config.toml
model = "self-supervised image encoder"
train_examples = 48750
experts_per_token = 2
optimizer = "soap"
one_sided = false
Rows from block 3 of a small self-supervised image encoder, named by matrix and row number. Rows with one number within an expert belong to one neuron, the router's apart. Each number is 500 + 40 x the weight over its row's rms, rounded and kept within 0 to 999. All counts start at 0. Numbers have three digits each.
Before each expert's rows are labels from the 100 images, of 14848, where the router gives the expert most weight on average: "patch colour" is the nearest of a few named colours to the mean colour under the peak; "top examples" is what is common among them. Only what is clearly more common there than usual is listed. The data: flat shapes of many kinds, plain or patterned, on busy backdrops.
# router: router (model.blocks.3.mlp.router.weight, 32x160, trained with AdamW), inputs 0-159
# up: expert up (model.blocks.3.mlp.up, 32x160x160), inputs 0-159
# down: expert down (model.blocks.3.mlp.down, 32x160x160, transposed), outputs 0-159

# expert 12
patch colour: pink
top examples: count: one
router.12:556524468489501455534585498590568554459382563486476468508510522496538493502477505584420449439418512489524547520561516504506515517539542444462521549525459476547525409506569429541515482538470455471432496513519520471476484515538501501513477458513498461496526461513492503469487504502523571470433499546469492438518529492423487428537497489497489440518454485539520451470499532472560509394508543462523485474520518518483535481537464543496495481541529453563570586432526460487486433539472513
up.4:501552510511532535489545429486436452508523475485483495510522521494478530470523460389565418519493469460474495517515486473472500462501559549467508500517483523481529530520557483520501507485527490483550517501467525539456506480532452474558526478463437463509525408506508563482404516481411517504468601509424479507535476456519470514517434425561464447556553542515559492477526463466461483447514479390524529499568594571558480484450458484500554540525502464500489525554462511502550461584492559
down.4:497452500496414470479435525484473596515563420436469480474484543522511551571548411527492459410475476524531472453496490535504508526468497488429452470527443534480473478570472476487509481460507455517532502472529535543488537484476512524483562426538497492540543423524455468399502525526487531569585505497543447557509471508539548443544497572534538545489505486517494538475399518493535479490443472474586510490484478544460480538544494514420473509537521452442517510469536496521457509526569474
up.5:546431554524527489478513420490485474462571421494567484421478498468520542454512516457530446495541494453474573489515598510451471540572460511558502528410477477510422424530584447473512531482467529558536503519461515464502466470476390476452513526491566517513495504494579485512538541485523550466531542486493522489528555464525575478469471555461486573560474452518430437507464503461449506484508529556516557506498521519500500482427529484442462467454561463497537511553509497520504531509484512
down.5:496529542563525496505528476471481502535452512460461471500518470562497538517590531495447500554538497532490542501497520468465520545504471435496486490454486544519554536510519476509502539459485476535543599442445495406442519527534512525455496500587600439454469487544496517496516550494519437495451550513528495589484500442476520445445513517525557453448547560510562493490556475523482541441488505483590498534473522443474507562486465440495540551520495559529576576584444489540542573491496539
up.6:491518498494521502472523454420558491419456486543535475520494507557492465526481531525473541472542482462473493545535507521477456483408511474436500558393514460576543489437518481472570463505593495551548447488481476526488545588488541529513434515501404480453554418482503545482440533510475537487474531518482424560487548487564488461496457452551498501529480492475537566451506510475508463434533508499434502522496426539574489488554486521458554490540476563549493526498530514580490435493501482
down.6:550503498496471482519518518469535446506436471499522523489561535456448480516540519412523520488494532468494499488498460494464458444471556587477490526509557520493521453489486487555534549473551461482458441452529583539520503531488467533562575528559464530514568439565466513488430495538475551495506518458499473442505429477486493490508573518469455500500522539561545570478528543480543482502465435495523461472439574494526436545485508498392513468506563502543477594488455467516449579435416457
up.7:546489457504503524504478448510530451512470481522472522482533487503454434499377544475424474482480475515553516550571525536509444509473493518507480477568549538480549619559527538510509524526514574533486472465594486559475469539498527561446481457525438531565504461559576557370444496518430519518456488557528516488484497506510424483442470531476495508466487504530510492554407538492490494460485497542450505528455459510458502504569496511558549490523538510550475546480498482564482517543477480
down.7:433574533444493459479530503552516467448427545476470529561435539446565538481503460504481466470484494511494525440376449490519484518477513478474577520559476540462529544480537481407479438515488437474435457521470458511502527514478489461473509514532519524461534451537456488531465549468546502491478433554502499577452505405524505534530483440502522451457543624528532510476440541484552520484468569506478535470473503466463461512541502509518546579507565565504492492485458448550473505478480504

# expert 16
patch colour: pink
top examples: count: one
router.16:600511500494500465517496447513548600516472556467480440564479516523570508489481519449482443592467474463524469459491484520563550516591440469516490511513500490525547485491540480530545470559388511463504520560526481546525492533601495506445516497438514484538532523510507512548439486471479498538528449511471494517512525509435460440573486528424550462484490532540503504450593529432519453481525523521532474572552471504500535426505473421459478513482486456532486519499560497561490464546535553
up.4:471500465430487521579450455517518551460481477479447500498513506478521396489493490404513462517512489483558528488461465492426482545453489495532491493555554487431504546585528497533498459516546486512541435479475474496423548497517575517553537515554499416552494520461501517439498485460480499496486493464531464568482457526400560548510563509545543517473568525485461556536452561512565451475486482525556542508535513518456514523550462522484541508408508479580481460476525578484492461470566553
down.4:464570595474511469504588529511478556542499562510503453521407431509526536446522576535494472509528529486503518494516523487465463395526501549531506522484509442449538518510525471469524561548465514543557520462557449498529524479549467501510462542581478565520519465553446584496487491544503499483414463497507455455420556487545415404532468517471493485543463475528541479528446517450495487524443477437488491442550496437488492561480514477469524499430561491444495496454542492521514509495543514
up.5:504530550440519511512490490422492547558523546552550539536562508506505504489545461511570475469494553550478491469587513464523500413447487505474457407485491476428512458511502472583463522458543529509485471511464555583434472485495542484519470511564474493446629405479462530485390465539496551488526462499469502518519496463559486482494465476518549457520511523475547542528506562523527559498453446531523515498459562505497494501446465538512478514547504485551434470554496491434477569491524449
down.5:515519495513536508544543416525504486481556462526499475537442559482478399508503512533456515522483463484486469456442520506519596524453491500518502558488481421470490537481476562484552512518486535487440439511533467488517532536515518420504503472546523478527485493567495517503452546495498468493532497485493508537457513387577472499433383495535534500523545571484525507456517459492561511542614556470443580526486477393540486564498472456445465522530521451489498503522477513524562542428477543
up.6:546503481463453544508436493483551475526487535447469486492468432518513459504393498511437510500529483459554498546544466544521492523537462530480454590472544537472495439532537524537518490530440467502452448520525555536513511532459591497498526581455503441526483552531532513421514560468496549580561522497623460528447547515502538506511471554431478506545485551465443499539439511517501463464545500502501486508452480480438552463502423455448527458476490472484464578432522548533463497460494532
down.6:502481474499456446520468490522429516441483527499511473489495463535494500520616494512486460523552508479512540584473441514467479493464548489527484549513548499485633515498479456515510528546520479509489442424532487558523489520511514461517486492494435513427515505562407486409526506502499513447502464544555519596478492521509540554502436434431505619479457535507537583510452503509479496525540489522487505518516557475545496551454485465479504559460592505540506510427469567458555523466482461
up.7:514532488557470449505531584489440475466497428504537528522426561527478521482531461453433496557519491484553571513514533443510524583488498474464521520532540507535524527500533444554456532489507520476451445522498502494492470571509526432530430509502435490483549513501433454446428529478448517461459531456495467484428520478523529501487445503491535425534452584538534521520458548497545468480547520406471520512515505457507534466491429555485554458562492525459511539510436601436480461555481433
down.7:502492508435471487445425442506480516566626500486507495454430503528422499520445480514520480469562552501554470427485528446517546530497461455534407516466452435510571499424506481423559453468524526481485502483516415510494526495508510540460529541515520473460470462510510501547494514465476520524517498480508556606534542533569557546502435516492559529545480564432516503424513466520545505549524572518470514510553442474485462493518429489454547474469553529481505501475513510511542461427510500

# expert 8
patch colour: white
top examples: count: one
router.8:503491490548511433503523524531516529446480481425448507525496559500540453522491477502455547435479493527552536511568479532525528522550601474521582472543519464503537475471567436593483430482463496491429546502502466470481451517495532493479409453506492446440479522478486560429491479444535507456506474602514423456488538504491484449494524433473489497481476577523474433445533521511523522433558481425508520510410488513477519489542546551564523532500445526459512529560586481510504520503502477
up.4:487532523484500511528464558482475438471527560519503467451459485483500515531436539574521471536510510610431450527475501510488489573516480471539423557454502529506511592463499548572499437495530636491479490555547478504551474509456487472535518432563550466552451536547492507574542443458496545479473483467433445495507520526480497461514474446515472528479511477468510511465549482509503500528514571407466477521542512464439441492491541513529543489535426487411536496455521470560483541508525551
down.4:465445550436514491491542524513498566444477560480516455549524524490599524515552470513519506475528450512527520477499545457619529448448525508557529545497487476473584457535500495441453563499546479504542431455486503552461452503454436536436464496514541468611490490422453488468519493408427550551469515520435498505495527453497562468479472548472463502548545514459472537531507479525480503579477449482466497579466510456493475532440488540467567477533464520557536547523496528491536487526503491
up.5:559500522418559465509537499489513516525479460438480448506492500528442519499478512510407501474408439492585500476458495463507437462577505478495452576510405439554569488475596514449470479487473497562483542538510499510455484522498465494479464494570435507487524485611491473532510491468538463530493498557466543530477514434540504565423529539546511516442485474533458442511484525486470539505465529577446545457438479527442523458483536440538561513550513495537505490491560549472483543496475487
down.5:517517527451485486436575545487521433490463461508487551493542508462487527508487520438454524460481548479555474511446475474525530506397571485535566526496487499568514481503488431526488453492505505483459473567506493532515531518477445504542524471500420491519550564542509510536500543508472489409482527526569444494537409509452484530461486456466474507528461526572535555523558501454525498478524471535453456483506443491604603415513461461495604530425482456525552506522431513504498503552451509
up.6:478581582492456469434551460520474497540466517501517470533558419496550559590498566554503492488532481482437447475484513467548488475462571572515435525456487495472450507465485480555460475455531529552497520518463509560550454494550475459528492554475500366492534446478545482562531480509533564495498465456466530468475514599442475481495482531474464511520540524519514535477507538441495431513457523509566448528440448574540520511526514516513531505485557527483515478509467425497499548432504561
down.6:582451435432541549520555499567470508490534517470506478510475471506474535476557540501530526507453424509441511515474538501523532523495504504529570469524505452495501533523545539543485513513497519538464494459481533491480476494498509473571559552495482471481529512511470490455511500465579536506528492481578481525543481538495552457513449500464612507556509467595596518608482523464436484547498472549488435511408537448447467523418440395459513545456440500535582483516495473484508553486491492
up.7:504491505418503398482426483484518579498453540463438458491441517544485462533434485466459522504560455561514422538481409480493533464464458534468456506460497458466504468522535455491546462536516580538499480516467483528517441520562573451451507516525517501494454541487538465512461510571541492493507474548498440544473408512429526512478524557534464498555473535451460502595495514523498440476421454522549506554479528546451497538503559493494510464498543457550501493490477396507507521434471500
down.7:540509501521517461518496458507498460497501503486487523547486549533443539504539432502434453439553495463488527481490437514483493461490443492496464534578527535486522560515541500521542541485553539488540467546559488513457531562474478561463521547449443552455523505500463476499423548549427482489506529464494514504491459428543492398511395463501555543528515463468532511509472543585493506575442573463435513590575517511442458486521534533533513518583495513563535527419489543480518508560474548

# expert 30
patch colour: white
top examples: count: one
router.30:464496511555425481572562534544574483506464570454529434539526493533576459469484425473446501525466544578439553474487515511477485517499513474507529524529552504509581480508552447534472488492558447490417509477495469500487471484542542477542466494433503456437556494452503538508458566456567441428503485543537487469552469492449440432494552459526542507461470524492470477463475517487529531446552536483492497513551498520538564503482563564510499527579477487591544456518506462523478451549571515
up.0:452478506359494515488552487475504475481451513485492559506546522501444554497488406530459530471491465497520532471507514525525568470434507538531503482409496538454506440531519558455479488501476527552545484420596469443496506506493522528448523518576540480489427492484531464451563502473500535462485488437500521527531511403463520435509543525500482482547602529511497434438565529468460514514511518498480532441458552451445528496466501553474503478504412521507461555537453458528532545440504463
down.0:522479539512564483548497483470431434508458479462503445533497424528562497521517577469505473496537492546488452498485567430472409482444507499445529460515481537561484568457457437469444546474548502483530529529416488513523412576477498484502524530527470503509478489456505458517531441479549407492445513425505556570456525544502448522505533473555511402487411488495497487561496534466563503481441445440454471507473488527433543577506488542524539470457472472502490481527483521462494499484548484
up.1:457422584548540475530510526549513515545480486543485454431524479515451515538514501518584511526475490499469541503539477459451534521436531490503526506389522474486488431526491515412571545529475431487453462588521531480479496515540471398452498516497502554515462485526540492481485458474550504522505445550504489571504509499525518487462476560525457471503522531536507526509464489501576442544458487439527578428478580522494522458439460531464488429540523606520517586482470507500462508457559493
down.1:449473514502478519481554492427503477436573520510529501549510576467525481488530424547486526580490469492580547450546552474497487474561499607427571525519475437509484429511580481557484479508551513468481573545462499535514484509513540462432487531469510529443459503456552490494517498549472510505522496497485499506558526476556478433452446535494490463532609542510504468552509560461510548450470490549498484502518440522419504455505558532540406480491493482497513495472597541467548491525458494
up.2:447518502518469485409540439529479458451498481510507523604533494534485486462446552566483510487492546572506530505477568513538506596549420385476448534531497464493499548490504564485490515506408452442436511545506455518519506517615516491501538518471551507428476504479519507500542509453560457502513520497549490550525534547516480515494448506506572514451496443464515493458503501489506543445512476583461477520477459491460537547453535496503443522491546547490465542426509437516578448478559503
down.2:513476519519430455464514511565466526554460471514507507520509462475539521499473571484489523521498437519413484549423481530470532515503596407530508552524567465507483547526451524520549475549486477505522492476547471531546483488509450446460523516490538456518511492603451434577530459544496498504451458482482486536506540539539522565469512441536540527512405491540428491550472507539470485446515474521492463451405478500571507487515570451460530517532535486512578543445481524487550436556547429
up.3:503490488471455479561536528470552483443393542434477545495530480494437498526521508494516468469513501522482526501493516526484540452504442518495484443517481502502460507503582492455517528517522603584496515495500503489454464526427489472439465480506480518388568410453543555473514436491543531484478563561505493419507474449435465428505495609488504504482481510560514464435545534485477479505412520525548510479518515480482460515557577504476511518516509514486461547560569484534467549537568568
down.3:475490563565529508544478583509518506509488487510512514498506470458460479513457473433523525506463514477441549514535498523552484507567498469553481493533452536459500495561511447528510502474477514488455530513427483471482533454518482515453581403590502494501510508439454476461510527458484499493543505522514491469548560541487574469548508500451497465442535429454573419415537494520487450507513532498495548542488503565525604530488409453426509418486591562538511459473531468482585440487490514